From a checkpoint of a small text-conditioned image diffusion model.
Model: 15.1M parameters, 32-pixel images, arch dit, text encoder layers 6, text encoder norm rmsnorm, text encoder activation geglu, layers 8, width 160.
Rows from block 2 of the text encoder, named by matrix and row number. Each number is 200 + 20 x the weight over its row's rms, rounded and kept within 0 to 999. All counts start at 0. After the name is the row's rms in percent of the matrix's.
# v: attention value (text_encoder.blocks.2.attn.v.weight, 384x384), inputs 192-383
v.170,096,210,205,217,198,190,201,176,198,188,216,225,177,189,153,220,194,212,181,172,190,161,229,197,218,178,175,184,179,221,221,261,236,177,179,208,218,205,195,193,203,212,169,230,165,200,234,185,214,199,186,202,217,215,183,215,215,198,203,184,180,192,231,194,178,198,224,186,207,190,142,215,194,179,218,203,216,214,214,238,230,214,202,199,220,155,201,191,196,235,214,188,204,179,191,185,187,174,169,218,219,210,209,189,173,208,223,217,187,209,225,235,184,168,216,179,195,160,193,190,216,224,196,204,208,203,225,211,204,188,250,218,207,219,199,197,169,191,202,198,201,174,203,211,168,212,200,202,169,203,184,170,213,167,228,203,164,201,187,208,193,183,189,154,218,229,196,225,199,184,197,190,210,204,167,176,163,160,146,233,192,204,197,217,233,203,179,202,207,198,224,219,222
v.171,093,174,183,205,191,193,201,151,165,204,198,262,193,188,187,211,199,246,207,206,209,179,217,191,221,190,187,239,203,188,205,189,229,208,199,204,215,221,188,179,192,222,212,192,185,190,247,209,184,173,220,196,188,191,195,198,204,206,227,164,217,213,175,210,195,193,170,192,210,185,217,188,223,203,181,161,230,210,200,218,215,212,235,234,201,187,226,216,208,192,188,204,189,202,200,202,193,197,182,178,200,199,193,230,221,199,190,214,161,178,238,178,187,202,244,213,216,179,233,134,199,203,185,218,181,234,217,225,188,192,209,205,179,219,211,173,189,186,219,190,180,177,189,201,175,184,208,199,245,204,188,181,187,233,191,196,191,214,188,179,159,218,206,221,205,197,193,165,174,196,211,194,179,257,187,228,183,202,185,216,201,184,183,151,213,173,208,168,184,194,209,226,177
v.172,105,159,184,174,201,224,234,181,203,206,202,191,210,186,202,193,202,219,186,213,206,215,230,237,214,226,213,196,205,137,192,190,205,192,196,174,188,198,201,213,193,190,196,214,188,186,214,189,185,205,189,223,215,205,193,210,184,201,222,231,201,210,213,221,204,203,220,237,162,177,226,222,217,193,198,224,175,190,201,215,197,185,202,238,166,191,193,170,168,180,217,213,205,205,199,209,186,190,207,188,202,202,212,212,224,200,205,211,220,192,245,229,174,187,190,195,152,192,210,198,218,219,174,189,195,221,202,215,218,183,169,193,180,200,233,214,165,186,200,199,204,210,180,159,218,235,254,216,182,170,233,214,206,193,188,219,172,206,208,245,213,227,278,174,209,183,199,193,219,214,217,197,191,198,234,180,185,190,229,216,185,189,227,173,226,206,219,226,195,202,198,183,174
v.173,091,204,228,178,175,196,208,211,196,175,222,218,189,199,210,223,182,196,193,212,202,180,193,174,192,247,223,195,236,228,207,187,182,182,182,217,216,212,203,208,169,201,146,177,169,185,179,222,194,204,196,200,221,183,185,175,201,163,184,197,167,216,214,200,216,181,147,206,219,211,228,194,158,180,184,186,197,219,169,213,178,214,187,190,221,192,147,208,209,180,188,195,189,219,169,234,173,205,183,220,207,211,185,202,201,168,212,207,220,181,197,212,238,209,196,185,233,201,199,184,208,207,179,211,205,158,179,199,196,203,184,185,166,177,198,180,201,173,196,201,194,219,216,210,192,178,173,200,191,257,151,139,193,205,232,222,196,244,203,220,208,182,230,208,228,171,166,188,215,193,238,192,244,175,165,186,201,213,208,182,210,188,191,199,234,234,229,215,153,198,182,196,194
v.174,097,166,192,180,211,218,193,238,200,217,187,191,191,209,172,200,205,184,228,219,219,249,164,191,210,188,200,189,212,180,213,177,211,180,205,221,197,179,201,196,218,193,193,197,183,204,203,179,210,231,174,166,199,206,198,206,198,217,208,204,198,176,206,195,218,195,157,192,183,210,230,197,230,199,210,170,198,217,211,177,230,242,214,194,174,217,199,174,194,245,218,209,208,215,195,208,187,239,195,213,185,207,194,218,201,170,205,178,203,204,235,216,224,167,210,212,193,237,189,202,215,186,201,198,188,214,178,180,207,181,173,207,208,176,225,198,224,217,182,204,208,214,199,172,187,226,214,216,201,193,207,218,235,177,214,206,225,183,177,214,205,203,214,202,218,199,206,219,189,208,211,208,174,196,237,188,221,195,160,188,236,238,196,206,209,212,183,137,175,245,203,234,213
v.175,093,173,213,205,195,178,239,217,227,211,208,216,209,209,174,230,214,223,248,212,194,182,203,224,214,189,215,202,192,248,222,217,212,217,167,190,214,176,246,215,194,207,198,213,162,198,191,194,218,224,198,176,205,209,183,211,219,210,176,203,203,219,223,224,198,208,151,211,209,211,188,164,201,205,202,229,206,198,211,207,177,205,201,202,175,211,218,218,206,174,210,206,184,195,185,175,177,222,216,194,208,164,243,196,223,208,197,218,188,191,196,197,189,182,184,195,185,195,199,203,221,213,193,175,199,205,214,166,197,183,183,152,190,219,220,185,176,224,207,205,178,176,175,191,187,141,211,216,195,241,202,188,210,180,205,211,191,204,213,180,231,201,233,179,208,198,194,210,217,243,221,239,180,206,211,196,190,206,214,173,191,155,176,200,197,160,196,184,211,187,218,217,202
v.176,094,208,201,217,224,226,209,179,149,209,187,218,218,240,200,225,199,204,195,179,195,216,201,213,231,188,202,194,178,178,193,206,222,259,157,176,228,191,191,226,196,171,216,213,195,182,188,211,197,171,195,225,218,236,180,184,222,221,192,226,202,200,192,177,222,209,212,210,201,207,191,190,223,217,183,182,182,197,179,204,195,218,225,202,185,224,159,213,193,210,203,217,218,185,202,197,220,199,154,209,164,212,196,199,213,185,206,228,181,213,197,184,225,194,194,223,210,162,199,185,182,209,151,185,237,199,230,225,227,200,207,167,198,209,186,194,217,226,206,233,229,222,232,189,184,200,197,182,175,239,182,209,204,210,206,176,239,187,167,204,192,201,184,227,214,209,208,171,158,199,227,192,169,181,144,172,219,212,184,181,239,199,223,177,207,197,147,200,218,178,243,191,173
v.177,094,216,192,171,170,238,204,184,210,197,223,202,178,154,187,198,213,198,190,182,205,193,195,211,198,235,214,190,205,200,185,204,199,191,194,163,217,190,193,209,201,188,196,193,191,184,190,205,211,182,184,211,201,230,183,210,184,186,221,204,210,218,204,223,161,233,198,233,221,183,194,189,182,216,166,168,189,164,237,213,225,198,196,210,218,187,208,211,192,212,217,228,217,182,198,172,200,193,197,212,211,190,194,199,213,228,208,217,199,207,218,200,196,201,215,186,215,249,214,218,167,227,198,172,214,236,234,188,199,213,211,175,236,213,206,173,187,183,153,216,214,173,181,205,221,193,137,192,205,170,235,227,187,228,204,181,172,216,208,223,231,232,139,199,197,236,206,212,239,233,212,159,213,207,188,218,193,185,186,206,226,178,198,207,194,182,205,177,184,256,184,225,228
v.178,095,203,159,220,180,227,185,209,168,230,206,194,199,195,183,219,152,162,244,206,207,206,187,203,196,194,206,216,209,191,245,203,184,198,195,193,179,193,233,166,240,218,178,176,178,188,173,182,152,216,217,199,201,211,201,185,195,211,151,188,175,215,183,195,203,180,148,196,212,177,178,196,187,232,178,202,203,189,186,190,189,219,166,226,211,223,188,198,235,190,196,189,199,180,194,203,190,220,192,216,224,215,181,207,198,249,225,201,205,175,193,196,207,169,193,194,181,205,169,175,230,192,219,228,197,177,224,214,212,177,203,229,204,208,210,178,199,188,188,204,201,219,246,205,178,152,206,173,196,211,167,201,206,216,221,175,171,167,165,185,209,228,190,152,200,232,203,233,227,224,236,227,200,177,172,213,208,219,230,225,178,181,187,176,176,200,208,192,234,190,190,222,161
v.179,098,208,173,200,229,186,179,193,178,150,233,226,206,183,202,232,190,169,179,188,233,166,208,177,201,232,179,218,186,186,207,226,217,193,187,190,181,212,159,227,221,220,210,189,233,213,185,210,203,197,168,192,212,178,207,204,177,209,194,211,201,201,162,183,208,150,196,204,201,217,199,224,174,199,205,178,183,202,216,206,241,225,204,229,203,213,208,219,211,213,212,180,189,216,197,202,185,212,210,218,209,161,200,176,264,200,227,176,193,185,225,201,205,211,216,166,206,175,213,192,196,175,174,202,185,170,193,201,173,212,235,187,198,170,173,184,210,183,166,186,198,202,222,217,207,210,210,211,212,207,172,212,279,224,230,200,192,239,188,191,173,213,196,196,201,195,227,178,176,202,212,195,219,195,199,202,192,226,241,172,218,242,205,156,198,193,187,192,221,204,203,190,183
v.180,097,177,225,174,212,201,235,153,206,209,171,204,181,208,213,203,195,177,205,216,182,198,244,205,189,202,204,201,187,196,212,192,198,182,204,233,176,193,205,168,194,185,207,160,194,198,229,182,224,227,197,210,187,187,218,192,200,187,161,215,199,191,224,165,223,233,188,179,158,230,164,219,216,226,198,215,202,191,216,192,185,209,215,181,209,241,176,212,193,182,208,224,183,181,227,181,198,203,213,185,216,184,203,223,197,171,181,179,211,192,217,214,197,158,213,156,235,209,173,198,163,160,225,225,164,209,222,167,209,197,218,226,193,190,187,194,199,226,168,194,176,184,182,206,225,171,168,204,193,224,213,196,202,206,220,188,195,200,237,209,176,190,201,220,186,191,200,260,187,200,189,182,167,213,198,192,185,192,190,208,244,202,228,221,191,202,176,218,194,242,206,176,200
v.181,095,201,200,231,185,233,170,198,168,203,217,222,210,168,194,222,221,205,182,201,187,218,242,232,213,193,186,182,218,179,196,198,170,201,209,182,184,193,233,232,199,157,178,197,186,171,215,230,209,216,202,177,181,225,221,169,176,218,244,172,168,180,207,198,212,231,196,192,174,201,212,206,186,191,231,211,182,200,202,200,167,221,206,221,193,202,182,203,188,212,191,206,183,214,190,175,210,199,193,208,211,228,187,234,180,187,215,193,174,244,193,230,203,242,205,220,182,168,212,190,209,197,216,246,165,216,204,171,211,211,190,195,197,200,223,210,217,202,187,218,239,195,203,175,187,175,204,210,195,215,219,170,243,192,188,170,188,200,201,184,201,175,236,165,169,194,191,238,187,214,235,246,211,203,175,237,199,190,190,194,218,172,176,198,226,234,246,202,196,192,210,218,209
v.182,101,225,206,195,191,204,218,185,172,209,232,219,187,180,162,154,197,188,211,173,182,198,244,182,246,229,194,221,190,161,199,179,191,186,187,210,182,222,233,215,206,182,250,149,202,208,148,185,197,170,189,195,194,213,176,240,192,192,210,240,190,178,191,180,181,165,215,216,194,209,164,201,208,223,178,192,196,199,207,216,221,180,169,219,178,172,226,224,187,203,205,203,181,202,192,185,190,185,207,226,229,191,199,164,209,205,203,199,204,210,214,156,169,196,206,184,168,161,171,213,181,208,234,191,187,198,244,196,185,197,182,217,174,239,190,201,186,203,168,182,181,241,189,167,165,213,203,206,185,172,188,170,221,212,186,162,205,218,213,211,197,196,204,155,200,204,220,213,197,176,173,184,180,197,188,178,219,228,201,161,216,224,199,206,207,167,212,214,178,206,203,179,196
v.183,090,176,205,196,213,225,209,180,216,193,253,166,199,180,177,176,224,223,232,190,177,218,228,201,180,205,202,182,184,246,205,230,205,202,204,185,208,181,218,171,196,178,209,218,178,197,209,180,175,189,193,166,193,208,231,165,195,194,186,237,199,221,199,202,201,204,201,193,194,165,224,189,215,172,191,175,180,209,196,190,213,194,198,229,214,173,206,177,205,212,203,200,184,199,187,175,198,187,214,176,193,209,236,212,191,192,198,222,190,187,230,191,190,212,218,199,209,225,205,182,206,194,201,216,221,241,217,211,236,228,188,235,194,187,198,194,187,217,219,152,197,203,224,179,231,237,241,196,221,182,206,180,210,151,192,220,201,211,195,191,190,216,175,216,191,224,176,227,160,222,205,184,200,166,195,198,205,199,177,215,199,173,197,195,185,184,178,195,170,202,208,166,205
v.184,093,202,204,232,166,180,175,224,180,215,193,188,191,206,192,222,220,207,202,189,176,211,195,196,218,209,219,190,227,187,220,220,163,217,191,179,221,202,197,206,208,186,201,205,182,180,238,228,184,206,218,196,188,217,222,186,169,209,166,180,160,187,209,179,232,188,181,185,189,151,171,219,182,190,192,208,202,204,191,230,190,240,227,188,211,209,193,177,209,178,206,179,205,163,167,223,198,204,207,212,202,270,185,182,190,197,188,209,221,215,177,210,247,172,184,235,190,198,175,213,215,221,175,211,189,182,193,216,177,213,224,178,214,178,208,237,213,205,176,198,213,210,200,227,189,206,228,208,225,224,173,207,240,174,205,195,161,201,191,220,215,204,228,220,220,194,210,234,208,205,209,197,205,190,151,195,210,191,182,178,210,207,196,217,203,215,153,190,189,163,177,189,219
v.185,100,179,205,189,200,179,204,199,222,214,218,169,202,228,190,181,160,197,207,205,219,181,224,195,183,208,201,204,190,219,197,235,212,216,207,187,219,206,192,212,204,196,179,176,219,181,241,203,140,212,215,156,202,242,190,205,219,174,205,214,174,213,197,230,225,175,212,176,203,210,201,209,218,180,195,205,210,236,229,180,192,213,204,176,192,213,178,197,194,186,192,179,191,220,186,190,209,173,214,216,163,194,219,174,228,214,186,209,207,188,182,240,220,183,200,231,168,173,213,137,179,210,196,197,180,191,217,219,242,216,197,195,193,188,211,207,182,197,194,254,209,227,186,167,219,161,211,195,206,197,216,209,221,183,171,243,215,223,161,180,211,198,210,173,208,138,208,205,206,200,236,196,204,241,181,199,179,229,199,180,250,205,187,172,187,179,184,201,192,208,202,192,184
v.186,100,186,213,205,211,160,187,197,199,174,213,205,212,195,242,178,209,198,199,187,187,169,191,181,204,183,229,190,229,236,183,213,230,175,203,218,199,196,216,185,188,218,215,161,196,179,220,203,214,202,221,204,169,158,185,194,188,209,178,232,177,213,215,211,206,220,167,211,190,245,128,206,208,208,167,170,232,193,200,185,221,201,200,187,244,219,189,202,213,183,186,186,180,212,214,202,186,207,187,195,218,200,210,154,181,231,185,196,229,245,220,195,212,181,192,188,196,170,198,154,204,170,177,217,221,227,188,195,193,197,248,194,177,197,186,205,240,172,227,190,204,159,175,208,210,181,206,216,183,211,221,207,237,201,203,218,210,212,195,186,193,195,177,211,193,204,166,218,232,191,197,191,199,193,210,223,161,206,188,178,225,203,204,230,189,233,180,226,236,195,212,179,189